A small image classifier, trained from scratch: adamw at rate 0.0021.
Rows from block 4, named by matrix and row number. Rows with one number belong to one channel. Each number is 128 + 32 x the weight over its row's rms, rounded and kept within 0 to 255. All counts start at 0. Numbers have three digits each. After the name is the row's rms in percent of the matrix's.
# convs0: first 3x3 conv (model.blocks.4.convs.0.weight, 128x128x3x3), inputs 18-23, a 3x3 kernel for each
# convs1: second 3x3 conv (model.blocks.4.convs.1.weight, 128x128x3x3, transposed), outputs 18-23, a 3x3 kernel for each
convs0.26 098:113111137104102127112108102124122109108151138093147126067132164080123140112124124166152115136114120108090066149145132142114160169113168098124164081115161122101121
convs0.27 102:151117140140107107145145110120108082123108102124105121172154094186126082162118106086106164115148153180182127090099129077125102118147173166131132155163124138139114
convs0.28 102:143090131105093165078119167149146127153150123143138113108074112139188110184211115105128138137136140132167146088150127048209196114150131136132105129144097134163148
convs0.29 100:134095114121109114103093035122085104116119120098096112078060132049085103058092097096063074144138109139156170109164127110166102093100081155162116139143074113099071
convs0.30 099:105141127141114120114095146103129116098113139128117116138163160095081169146119131179150106168165126123129140073090101054139145093134161116126154116097129115110150
convs0.31 098:045132088110161096125135123126139155074099173105142177157188143087143105061091108115173201121161167049094103157120103144143135129104107052062096108108137112137183
convs0.32 097:132119122131077082170113083104152156114136157136149148145134166213193179203171145111130143080095142075104118107110204059087144108103122121140138158165155210180134
convs0.33 098:101109100118087114133126118101093134086078144098116158152152150081131134098081086166137082158158121114133164098086169115069091122086084089111101156150129118132158
convs0.34 101:094138149110112112108095125113125112109117124142145144131175167068100104052034061153159171143128138085083104152106150135100151149104125126133077084065135114138171
convs0.35 097:133119116084092047111103068090079125116113129136172183117122136102096147176152150142168124143131105105096087158184186116120152123095110091052080116095121151163210
convs0.36 100:116130113100119117087104099127095083087113132112152152119122136085147172144198200208175090127125082061034109168102108147087099146073130129149166097119163112132150
convs0.37 097:119127195088125145083111110128127121155176147131169152092066080118125121088105136125094122175151151159167149146179186105127127077104120140152094128166149110176162
convs0.38 097:130162115063123102025043049124050107183114106243201132121088115151096074157114081148181131114168140155145145127185138073108106067067092145126153204174182224209189
convs0.39 098:145155173071079116069076104142149142137149151132150133109117130132129105179161120169190177141155140101108125155160147131135138121126129203165156161118121160130103
convs0.40 104:147162173115110116121099088128122094107125113069094106121135132167156143171143128163137136150138123151124098096162193077093150103120134144135128118125121114094103
convs0.41 096:086100098100132119091115058112119118111110077110126073104136139127131156097093128081059057150109094179147147083117131057124136083120124132137111156154135102115113
convs0.42 099:124129090101094107108119136166128115163149096135165107121114116160166184135143158098064092179145107145162195120113173111099198161143142127135132127166175107169191
convs0.43 100:152144095154160126144127148093061044107104062128150138125134110078113128073058082145153120154179151125141128127096131180147089146164114097137127113161140087130160
convs0.44 106:153125139151139136131110132088105090043066056000022082119131127115104131160129131141123131097086106099135151102122153115179202099132141129163114085135124090080097
convs0.45 101:113114145104163162094126136117117098132130093159126078131118070140157106123120099078097091160115108176171154111127110095171127111162134164125069153162095173186131
convs0.46 100:153148155125112134112106110104101080096124118050065114092106104120132154158155128173160195135112155107140161136089142106078117146126125111097127146150161115095120
convs0.47 098:125133110130134124121130125123149182131147179143163181180172168179173178195158143143138120131143139132138128129082067158129099168142121113123133137128123142134140
convs0.48 097:174150172156143151129115069136160140115146144087114147159137177141125140160098126118089116157127127187156133075164154091186186104155182145165136137118101126119120
convs0.49 101:143103152111075169097111132114121072145164135143167128142135096168185136117121087083077117178115119178177184133164177095176186117096111135142132135191173152186180
convs0.50 100:178163119127109077112090089081122129120183167147165119062084133119111119160130137104132175106109147122070109110089138121062096126143183159135177177177162173133105
convs0.51 100:127131074127154127116118117144091143158136130123135092124107179131067115094133148107119104102077080197160089156122115110130075107109130167147097111088102098067088
convs0.52 096:148145111125092097105091107133117110101099096073060078104103099127095188088079170127152172108112142151116138132148134099147137112135140078138114084114158067058159
convs0.53 101:190195171158146140117136123088049077132137110119144123178168157137137167126127138146149134139119120159156180134074095120114180155149139203157132141138131062124154
convs0.54 102:111105115167148126141121106061097129079095139096138157056075101008084150050116176168183140154155123088081081177128128142115126127084082118090120122117134118150170
convs0.55 100:159149125169132128140126119131121102137137119097107116142154096150123081156095104136083103172107100155125139115115133141072119100104169155175131156144124084089067
convs0.56 102:137121103135138107135110130105115096087062091085099145140097115136129145074070113097120098150161127131135118108152139150160169149123137126132125115140144109112140
convs0.57 097:094107151123125184096059113136146134087120138096123140111118119142105103169169146074107117108126105101109080085151231108123200115098150057093107066082097125141115
convs0.58 100:098138134121122136154131106117122112122157160137173171125083075130163131140144136107093090123136115104142135120094177130108177136135124136084107115076134139139157
convs0.59 088:071116163074107146062118153127156175117166176109174204147196192114201200094133154161145110168203172123161134146157172127156126125175151139162121131148129099129060
convs0.60 096:090159170137150151147142095112142172146168169142146139115067140092053087093047103088090074124109095123139126128179149084168117146149140146147164125133141112093082
convs0.61 098:108020054152115073184187121133149105131139117137133121096123139128133124182140129035059081089020087165164132122093137143105084168129070180086162154085126121100122
convs0.62 097:156083090135136139124120114115108071150170118080131096109107100123194152055137149179134137201146099136143110095112149116083139161068065120120166124164180084140118
convs0.63 099:027025061103090067141114139053088125120076129155116149078084099117145134160177161121130164035110145085090106125111133119099165139117172081091091118109113194194214
convs0.64 100:125144153096126158111116113138122112175154130095097120097092111162175090098098091113154090125150077171175132110207168076147116117112088157146088179125109142081073
convs0.65 100:143082105133068096085037088126077111133103101150145130147159157148162144136124107110123154133151153182178162129145108096108124121093110154157133142137121154129124
convs0.66 090:054096123080155141073092127127146175106155187115169181153148146138140139134137130193181165181182147106161155161118121146147152121144135122153148108125132141139109
convs0.67 097:138113127101074154081072139096135092105144155104131157091080121116169102110163097107109118069086095090067091157124157103099181094090140077113123091137171141164168
convs0.68 101:168147138133129135118097099131105117133132119136149107087101118107113136111074104150116101180135093179170151138152173152120178175145153143123117137183174167166152
convs0.69 097:159129112148130086159139104056078160094123192073100190141098138133148181090073161121143134116153135120119140084091040137144087180142104122117151155149147090120165
convs0.70 099:063083103084130129117149157117088117154144060123142090129133111163164113153140135132098094120130122165156115042032109125064111125099120146145077104150110125132113
convs0.71 103:080066112108141128070103152143184151133098099152096079028067134153102063195151072155144115134173155089111083112105104067145174039146173133168165109134094121146126
convs0.72 097:055120102109132149112111184142121141109112134120121138122122110123133126110154154129142102146167102111146114112098106152161167142149125069088075099092117108149172
convs0.73 102:129152123132138144129154125109126116082130115037076091065114119115133156143153100137188192103159174109168159134110142097130159133126157118151145159146121148129090
convs0.74 103:055065094100143140109111076133130152144124123150148172148137174123131127122120109086087164101088151150123175092070108084045133141063098061120152065141167166169182
convs0.75 097:118156109145165132139167160122136187075086170075060129145142121145179168113150151155122084173154112219176141109086051113105087137116097149154107123143146127163175
convs0.76 100:141118097173160133154148131124152177126146168155161179154130175160146178164136145183149117160155141147161149121073076154127107163131108094112136130119132153148167
convs0.77 107:130133122102090116097081098124126110118121116066082067099119111147165130157149136118128122145135127157157127082142149061137169097092156161182132094119146064050089
convs0.78 099:127118102116100130126164142130117112096159160090109114136169094116201161128143122096106207097130213103146192165059145088106180096112138150127150103116184116111102
convs0.79 098:095092041123092058090043065085087154120089131178151106109103144123116151172127092166158153129121082112088037153141088108106103093113072090066100113114090156166132
convs1.26 099:123173141124173111136151127165139148177166146144161120110129168124107142155124123090113093121150152139153173133151161133160136128151114164170134139158136150153134
convs1.27 102:164135108145147133090093105131161157096142146079107098102102098056112095121154127102110142142148137141108067092064025125120079096098071057111128119167116160166141
convs1.28 100:114156165117149141123150108144106110132117124128137153166164159154149171119078129164081058112122068112106046144195191145166181149188172111103109142085115165110147
convs1.29 099:155144129149153145173190157180148143157152156168166140155142117152119131151122098078059108081095127079105125088142142077137156066121140148138150125119119128089138
convs1.30 099:136103110131091141159145166120143119101119125085088121087119091109135110102131133130114124119099130095089138139163107213206146239222166151124126129066098125074134
convs1.31 102:134121129140155158118136160165111109148108120142107108099126159104121129102112133144150169110124161115117152075092100110118118132154134161116124142105143124094154
convs1.32 095:177158144130133133131129125132130150102093138109110146115154102099140128083095098094066101103055109129085140123131116070108116089138148127144157130124145144105122
convs1.33 097:103079054113081076131128119128139131145140139167157152058097186114063099150111090139115097159125091152097040097117054121126083105160149162150167178118105168150102
convs1.34 096:122136167137097093143105119117161158128170146127176198133075039129095117135084135068109133097102111100089089092111089083098086093112108155133126157097087138103125
convs1.35 093:148146138121104102161140125087104128103133150082106152130133112087148166001035132150158130114163174085121140087114115126128103175166106113105103086076077095080103
convs1.36 102:097093111146142110195200134090087091118104098158133101158153121074111088092064062114148126140137179123153210114126095102173138125212145138102103132110158134132180
convs1.37 097:166159168125153170147159130166143128155130134120093119166156162156124156152103118112088094106104129106080082132141152149134149119105141087097141109129110124119100
convs1.38 100:111095142123090115161155151176153102183152088145147110134111078136136085105119112139155129066129153050071099157136142125082097100083117142107095159115115182140127
convs1.39 109:134125115162146139184160141085132127067129126058089105108147144145168159150159163153115084142119105113118125117154138107154141112128119100110105124116104126113110
convs1.40 112:142139118137145130133137124087121137075130132050069085069102108094117112115110099145116096132128118096117130079119139106126124111120114066092094091107104070094102
convs1.41 091:226209149199185135160157157116130158095110147103154168085111111133149137158170148162118086111100102137107104130151127119105109131120121150162137111088121127102125
convs1.42 096:139149151129134155139127119165143164153139146146132140125107055142136098125134126096102128123105127130105125178158122136191198114173179135140114120147127115134171
convs1.43 104:118158142143150126113104078091078118077068139111123155147134154114052104181136112154135133175143126163136110041060078061080090097113133120101065146074047185135119
convs1.44 112:143142151126135138097100104064105167029060127108054092086106126048111129088088077113094107118106106126115099129116094176133079182150104026109152032102133064096128
convs1.45 093:133109115116094111132126122177167129128140135105131131148153123127126127111126152174159095160144098142155141111137146082103137083107143125099092150105070165113107
convs1.46 100:127129123142145133150131116095153146064113134055044086051099113045111099096100083160148117189175150130118127078077090121106087168137110066101126055136140032106136
convs1.47 095:169150121151145127128123138103140148118149152118135142089130161072092132103116141092068085062019051051017058115083084115086100120097109090119167125130161136153162
convs1.48 105:131164140165166132128130124161124121125115127116119137092100135075078103097093110152118100086127129091078087165168179138125130115111132119121163134116153097092136
convs1.49 100:153145142143149152135124102124098103086089111101117127118110097143116113170117117126071079077059080115075080118126101101117140127135153091076090127100098165138163
convs1.50 103:132142141162143128157128093114110122151157136165172149093102105119129128146136135143161185128133136114096075150126129154144130124122131087100071100114112148173151
convs1.51 104:151147123176202172134155125132117128142135162141118121091122121060084108133108136118116122151154136141130141121136136060057106081083094115075091070059096072065130
convs1.52 100:156126098158127106146142102119117142077065123112086134014087120022104123108097106122130062134162109125178152072098142095081122099080079115130081115136111117132121
convs1.53 099:108118141137136120136125135099123177095110155102122159162163156098075114158116126109110118134129114146106109082135138052134118091145124107141144106090137113096139
convs1.54 094:150176140178171133104118118125128103127125100097108104113113128098083118077057117095090077131138108167163100095141133086119124115087076174129120167153158182177168
convs1.55 106:167174144150199168127145118134128132102104160109102119113115179067079156077106175127137142126131146129076123125125103151137120155180111130116133124119177112124195
convs1.56 093:143141148134140161072066077081109132090105107109144160107089135000040085116125125118096074156122105185158108128121114096100116074084096080075097064081087126137147
convs1.57 100:184185191159153163159116120126077100139099099168146135130135132156152150101116101096103081109120110125144138113158159095156174101142156101098111094083095125054105
convs1.58 096:190168205149127172143101133167108118155109105152125111098088096130126138115110147138099071123094108126139124107101100077105124084129144128095098152069091167100155
convs1.59 085:165173161175140128144085076090115123119126145119120130095080101124101124165128132068054079086042058100077086101124139079102126102128151075104126109104096149131115
convs1.60 095:139158150158175146178193156135124113136100111132099114089125130018082105043052106151132162154168123142152140146098111113097146138122182087100129069068091120103117
convs1.61 100:182164113174171133152165170126164200129171191108153179072093127064095088101100111125123171151112140141091072111115114103074090115086073109140130149160165164116142
convs1.62 093:141086124158134171182178181208182139167157132152147122182134054176153104136138118089165155173196200140200189138157159104162192084166170139142133117125108109105143
convs1.63 101:104121161075114140119138140134123142127098138134122160112156162063098149017000038109095125163134156154137106140159155121151159127153146150152134134138107126101112
convs1.64 101:130146150127118124136137146131129141118114137113142156083138126100141144138151162101105119149137100173186138132139142120139168156105146082088100092078105120115102
convs1.65 103:166168155199153128221162122181198151173182138150155096162116081176151109167167120080103078055099099036034072141123150094073129107114144147165136085106130101106126
convs1.66 079:132117120143101093163133112087123131103151144101139134135102085094078099103092121116122092136121094055049058129120111110110120087094129088114152110106139129095129
convs1.67 095:120146133117128137134166148138102112121115144144157180149174171091131156094084128156078117138083087165109089157181160097132152117134152121136148109095136086070118
convs1.68 100:131131134113105109128099099169132122124113118099108122125113108119097132125124156160110083165172092118168111087148136042138156059144162140128106122103095136099122
convs1.69 097:096091081076019054053041042099130146103149167126181152093118158093068106120133113107086079107104095138133093113107105103119133141151158138074050115081088136142117
convs1.70 109:128125117125116111124095091080096154105092130142132118168170170154135117141101046091084104101095111081123133089117141108087107120119075165155134128132095125136055
convs1.71 099:133098093173141108157145109121083094091092124130138154087151160032133148082051070126107102144125105110087090102147152103120145090132158152098096146114092170130131
convs1.72 091:170180193163150180140131156152163149145193179143171156118130117159174169158165173094102140102097127107110147086101108085119101133133139191114110212108123185109146
convs1.73 107:133112116096097126107099097097121166087147188101115147050127143021109139127159141136126133159146129137122123114087087140090063174135118064114128006133158032116140
convs1.74 103:139150142099135140102129135147140128133114106138111109145135109130126121090116101110112155117061111164090107169172147123129134118121123181175165170127102167122084
convs1.75 101:116092084100111109052072082090136154115149168119128130067114200102124190123136173112110100091110107079131112129123078097069053121126073141131125142133139100111083
convs1.76 101:137109109144113098150121114072111133095141152101131140089110127076068087098096104087097100088076080084070066122102082117105102123121114128128132145135136141149138
convs1.77 117:149158125143154140125130131109153151084123131064038067104122130115122114122102073112110106119131141103115135093116140097116099135114095127128134096107122070081110
convs1.78 099:131118154138113135135164126181167147143145140130099104148141116125144092118144121162149039178139054128104120168174145144181170151162137097094107078050087071090131
convs1.79 099:126096072124109073143160142125127138163147130161170139113117125096130125115104138015109137029127213063086164179129140136081114062072130170116110181088112166106137